config.toml
horizontal_flip = false
encoder_isotropic = false
encoder_norm = "layernorm"
encoder_drop_path = 0.1
muon_scale = "original"
orthogonalizer = "newton_schulz_5"
Rows from block 5 of the encoder of a small image VAE, named by matrix and row number. Rows with one number belong to one neuron. Each number is 128 + 24 x the weight over its row's rms, rounded and kept within 0 to 255. All counts start at 0. Numbers have three digits each.
After each neuron's rows are labels from the 100 images, of 14848, where the neuron reaches its highest value: "responds to" is what is common among them. Only what is clearly more common there than usual is listed. The data: rendered scenes of toy objects such as cars, trees, mugs and chairs. In brackets: how many of the 100.
# fc1: MLP up (encoder.blocks.5.mlp.fc1.weight, 768x192), inputs 0-95
# fc2: MLP down (encoder.blocks.5.mlp.fc2.weight, 192x768, transposed), outputs 0-95

fc1.137:074172134147137181157120098086141104146132135160099141146127161168160112124103141102110080092141133151166121130160118130091146129124136108151117127116160149129146072145112106115131159153121141148101157115154129078097151130088129146083100123149145157115107095161139112105127108101109147153
fc2.137:090148078139113139140103151145117116143130135100133168144154151145141145138128141123090173143145103133124172141182092109139134133182127108149136147098089148141138138132169148140110145165146109145116113141142124195085143152133132121085130074163158125140157087121136081104124129118127128100
responds to: white object (45); its colour: white (25)

fc1.682:156117078138099057134161147111136106140108108134150166123106111124136139137092115111129171099206120119097117134146115136195122073125090120088085096120134130130104187111096159164121146163166134092128102124116171115125128145131136130152114135123128150119129134076175144134150135109115125114
fc2.682:150151089154142133167086135112130098134125149088128104124107116149111090128142143102168114135159132186095130115131168108165144114105088190091129150124082140143120079147149161115143138159124125089134148142102127117110139108129143159116127129146144128116108126117150069120106147147119123121
responds to: count: three (79)

fc1.160:052124137122119098113137136142092161107139133123108139132139104125077157125119111123124131110109111104099075144108149136147155109135166127118144126113115124075143114119139138122094137120125038160171169142124092122138117121143142176099114128114135130141110191124150127137127108108165106132
fc2.160:145128115119124125099138168134116121137140143130105159077158129130088133181158100131130134129131165094158147134124178109117210152089174111154114105131132115139125083137124182144097150134179156121120151153114156125131137109099151134130128127152139138125115176140140140105136139118145149131
responds to: white object (37)

fc1.628:113108127135165127103181106155117109123088200123109169116128137079078130134157142135090161137107123119097122172111150115121125117151161103149101144136125094139086132106044137128124168098102128125094133173144104104121107143106151135137132108096088155144118103153162141142165108144127079137
fc2.628:101164100118119129085156149186107135150131140129116136110201161128104108134140099130117136091120131127127137029133126125112112121125151126119122144100127115107122151137157105094097119106110154176115132173128140108156154127117136129161077133130104148118113134174142157150112137150122134127
responds to: count: one (62)

fc1.551:095126157146143115114083166100120114128137171113147127134110170147139119152164115167110055151115062143168187113125075118133090144134090124114134120092122146163106125081149147155107170144139119136138091142148120139122080151103099113107103146097112161151138119140160094104110103102130136179
fc2.551:121127128132101118116119152136112141092094139107135118149141120114137158108129151104156085139127083159142107158119105117110084085146099128144135102086090105085132127134147124155112117126085085136132152109140145151124110103115118116115107086110144103098183162114118133110171133153134190144
responds to: light from behind the camera (52)

fc1.258:135210131134119140113139140109148095156083173140109162136155150101100148091076120123139142153111100139117132153126143113102164121118126101171111136130119133099124117070111098137129115151119129084127129125099128104110139116173190106102126155141124110137099135150099092140124123190114124089
fc2.258:133170115120112148104140101108135135143115132082100143129082110129160139128157108107167129104111132162117141088111109135139148099110133109116124113163088117137124100082186154123109117201134131137162128145126144134120110060135121148128140060136113127117108128151140128098153140125095132126
responds to: count: one (70)

fc1.277:159131125154139180158140113084127117155075134111108137086096145072148141113106089102136157131116147148165112110138116146162147142115103093137072132119086147109128092125134136126107157178147108119088139112166109131139138156140145132141097126158132112125182149105105083135097136139165105166
fc2.277:154109144129126156104162068131103170142146072138109138150143145129171116138117128183100142135126135112144145125150096126073106115133115096127140067123115138118130103122134158136144108132140128104159055148103124091139137086149095153108121136135156111136121166122131128144107140148087184131
responds to: white object (39)

fc1.531:153152172103169157126145143136158094161141122077082145152147120120105112097145132110116158124111095133101120134107102071131121140118113110116161103109133113144105146145137125131096132101136121133105124113119133108156131138117126116149150138093139152196129131146030134122104116160112138099
fc2.531:144078113139137139109128153142135103073121121112088123104138082157130129101132085104128171144155121097124136132140089087114114145161134141159154165109128112127125127179081136176122134159149117127099167132113121163122132135157152128124146122126123137121090137144156115158124135100096105158
responds to: white object (34)

fc1.131:153120118097104090084137135121111127142108144125094155106121142135079146117124148149153119120136129145144102108151127111140123136078100144098128161170135140122151158113143111160179114126104161151127093159123108132135143117117100137120114140104123108129100168134138147093123099155134098123
fc2.131:126138139145130171140151182073136081121165145131149166134187101144128113135079141077137147153155121120121100117170157130081115154134134107141134126123150112148139090156133109137121122156148152132144117108120134170140142157109115117089139114117113136143130143139143152099145128115118104126
responds to: count: one (62)

fc1.539:183185120107081178126126125106162131141134139119162130091153124166154116147124151082094130135131141115158070182134127144132120122127164131128098135120103082163138142124102131126149132116148128087129096108124124129183123115143116132144120138128088085130123176137088163120094123125130112121
fc2.539:164139095154098096168099163097134119143100115135154134078132129084127106101092132134105129144100127107131150115167146135107153185117149108124112140070104120107159102216116187133151081120138123115120111125121120135070124146146124113095112132127117106140118155135136118100151109118141141128
responds to: count: three (66)

fc1.425:093116115120113169101126108109150113163086154132157110140131150142128081150119115142174111128147126143134120170067144104065108102087161082118126165147102128153111128126115121158145152125122124150123093134165143115113116169117175106153097145088120116136093142134128146102120121111099110165
fc2.425:132148103161144139131120133148151087115136147134148154142130116118108141158144145148155133102113141123124104147111150099139108138164154152114151155123146137139098147126118071115134171123141126138112129145171157149108127120098156156138111150153134115126134124105128115155145154140161126129
responds to: white object (34)

fc1.669:158073093133117157119098154141158121104115106145090137072115118125194142116099145125145115145178121159105116111143133160168158099128142115086138152153129103159143097129132135123129150122129151093104119106105119126129130102149119126152082146087137119131186161110132106115138128144149135131
fc2.669:126108137152159147147110112131063138154107148184113117156162124113155120140105133087114134133139145123132076136126109152130112111108081105119132104134139171090166133094123099081122136139151168112125148134116123101133107145131140120119130142136130132086128134124146173157087167165141105133
responds to: ladder (25)

fc1.736:138132100165151140125143093153149123162137135174110117116150081165111122113125128090068090145111120121141154120169123156139168135082094128157135090119093114071101141152104119132140094136112146130132106134140174096113092093107111137119159064182121156115139101107118156096140134080137134120
fc2.736:109104123112125144133074126142104146160142124130109131135176131108159099114144097140069106138107136118158166166149126123128141111155100122115153142124129105177120139139117120130123126117111081134097131094167120159114123114114113124117093150133090096144090096103136095175097098115125115166
responds to: green object (38); its colour: green (26)

fc1.479:107105136138109141106118122200125163128139161089165141119142147110132125142111110105160126163123095102102085103104151101113147113162123152113171116181121099097127131111153152140131134115074128114132115124118132147115130132124153060136136151141138120119142118167140137119125117094181159147
fc2.479:130143133114148102131125158093136154088093103141112143120147125113149149140176143095170155113150098126183116142123115082136143111113126117122153123170109153148102131127143098152131151107108141118128125162120119171134156109144121122107113142104145155110130121118116124111141107100104156108
responds to: airplane (26)

fc1.284:104179121100151148098097116076122113135131153068172120126165136165098146148159131108099162121131106152146094093102132111116152149173106115104178112077123116154123136174159151128099125128126131109143100109131098082135137171128115148121150156145153122148118133108125082184103144107122128134
fc2.284:124170127117120116112164122112127123122081133093120157105121122084121107105155148098078149137224146101133130139107118093139123122118123135102107164091135132116130073150125103148171117139127153118132129117134140130106144144122086087090132128137134131110100138135121191157179098079122118152
responds to: ladder (28)

fc1.130:134142122098121153080138106105150129129102165123137120158137102106141156129112128101096129122142147085145154132108142126102107093102184109145142164158108114148122153127220141113111096118152134099149103108113121113125115113140142134136155115127148155129134149139137122132144119144120182120
fc2.130:084125137096115145123115109163105173129160127143131114118088153119157152118122110127098151150113108139170087146145164160089129112127152125109136132159164123135102100133123093117096151133149130154174104094104142148111120088116089114146119134095111156119137152108128134113127084134087094131
responds to: count: one (73)

fc1.704:126121142173113150153180140085155112099148134135142155158100150129153093124099133167129140120126122133104122113150139121108099160134112128113159103167111091094151128134080154146138141152074128159115114157123105129141139133143110118125144115130168174127097138106155155151140127129140062129
fc2.704:121102118143090199142119144148133095140157125103131099123171107131145128141128137146140122176104145101099154140108130155134104125130128120131117062122091110146116184142135121110131110191126138103104170117133086119130116157134162128088081115139119107123240125138111122161149123131092104130
responds to: airplane (28)

fc1.223:133114120135108120096074148117146146138091189122128119131132133100153082080145148142099105136143127124104194082158127118136135146189150125162133118116109145112127162109125099122116100151095153090134143141123107142141126121133142125147145133130106136131111104123109102111126141128148126147
fc2.223:124089110135144113150111139148098125140158102162177141130128092144143136137097107168099098102166100120107075129138142122108124128068177130103124093101097132171129148130100132086142112094149108117106115120098121095138138140148100104157156139123135141130094133136106122089116092135117137106
responds to: count: one (64)

fc1.165:117129153124124121156130138107140107133040139158126093133124133141122127087119120139170132165121138151121140188123107153115140129084108152101136150143086117129124170164123126153134121120142161092134103114126120136126124116125082096144147166110111101118149161118123140115129131100161101107
fc2.165:163131130182094113142120163123167123124137123101142131149174170139115095118083155124153084117146112057142139132127115111144147136099150113104118117161128128160139113136110148120112101144114131085130181176122092153155136123142122163162158125148134156132130167119165137132156136162118189136
responds to: light from behind the camera (51)

fc1.173:135119126101102117115118110134143141131133178139111096136140168119126162109143090161138136144103155096128135135143126106143133153071110123139100106149068093121135169137111124124129138164111164149124111101083082121097136094138173127114135187107166144139140124112127212133125125121122130132
fc2.173:091115124107127116112138171198117132093122138149159153098113136115103129077113131140152109104160111125120078061114124152104117097118088113142127141157124103131122132125096104135116123114115121134117147151133129126098143131133155083143106119095148114139167137078129138130132119121163114109
responds to: white object (36); its colour: white (30)

fc1.305:096092139134127100117108107099131143124147150112130151142119123164131139142117146113090154124112122117082134085081136127100163083106134125167127165126175140117134091118208121101091130133115138128148138150122146108155131149099204106100150126131116127122095126111143099131135105129141150114
fc2.305:115122146107148067117091110125132089111148148089101153164128128144110117106110131111103141107122133153145081185134114113112124126154142136142129107138159126094145153131084150140136121103110098121124083091125141146118130132104153108107126125116143093125140153109127155193102105142126135170
responds to: count: one (67)

fc1.251:113115146141110072156091140109130164117120137107119118091132113135125153097142148155111155124052135058120102150101122130109179128138130133141097115149116169110085119117142109142155089116128134120121100124156120129169141125128137145122165114149137132109095147140137117126131130158163140105
fc2.251:105093134103122093106074166112161119197169104111117171167127122134165144103151145150113106085120105111142128123094145124094119120100118099153134124091112147115152133175103140168155131147129105120146169147132155147122144104112147125131176142129143155145129186081131154179147109116058116153
responds to: green object (34)

fc1.181:145118129108135125114116119223110129153150118103164078115121106167113141080140137120123111113146126116125123100111121130143137098096126135154110114145108127137118119102140135119135156102192114137101125125140098108104101133110146121178128133150124159125118127131120136130123149103145125116
fc2.181:124126127168106156087075100191146094121122108062136127120127138133117099119124136103109077133097113127081138131082120093125128138117105115122140125126121170104092123127113151097132128162138146122096111103130126102149140140127118120155137124150111189138189115134124085153142148116125137149
responds to: ladder (28)

fc1.342:154118125094116144134118095111155130130129136141115168060130140116081158116116158165083120096148130126094073145095127152131137071138122123148112131115139140092133096115134129101133150109142120130121157119127112148167138155120138137150124161115161142122159149172091139117134148164177123104
fc2.342:137122138106084113190134076131152148122102120150149130089156143125135133124089119135101156108104123119112133074100135141120129146149118084056123127157180139153156133130087124178131115095108109118115134098109145121146111155155086143074130100113114123096096169148107115140118112141075128134
responds to: ladder (35)

fc1.752:137108144103112118080152078231132123147103148085119163118107170117139111112116119174085133119148124138174131126113132114140140118099116134117143141124130129132098134128097123127145128129145126115147143121135081132146069083153141128118126139143128153105110138113133126094129156113134119145
fc2.752:131123105167132206145104129163121123139122117074114099126122140116142106096126101100106122114155138123115114120119144117083129151118139131130099105132155145152124139140125111133128118233134101110122115127149127106145089134123159143114091090124135122145209137118154117130135114115135160124
responds to: ladder (28)

fc1.187:159152166140160119128163160136128120131152163129078125080149107108134133168117120106113097147060103089126114150126124114095161143070069121136104116146101179096136155111118149138161085147108165182132151082141121116161140128113153099159150115127138108122104130152107116070144135134119109098
fc2.187:153139143132116139134156143144130135135132121169113151119151089113127102164175134143101106095019158158135132142153095113119123141134115086137120163139158139161129148117111125117115145137112089166151132088147116123147146119091163130177106153161123133142159131138075152088137157132152111126
responds to: white object (40); airplane (26)

fc1.6:146093136131110159116118145116146100109142184125117107151153105121155110148133134110116163118120157132148125097117137117179013085134116122147172139128119096141137124099137140155101129147118123130116121160145098081143147151123138125145127117147156122141158123152143128131110145154143132134
fc2.6:083144136146112127107138143124119138022133108107140116110101128092181183123129101116129126112135130119131183150151123154108081116121113135112164117129128168128139127155121177144134105144112162128129148150155135202126133169120175112102169145138140150129126155158133096158108147112095140149
responds to: light from behind the camera (65); purple object (51)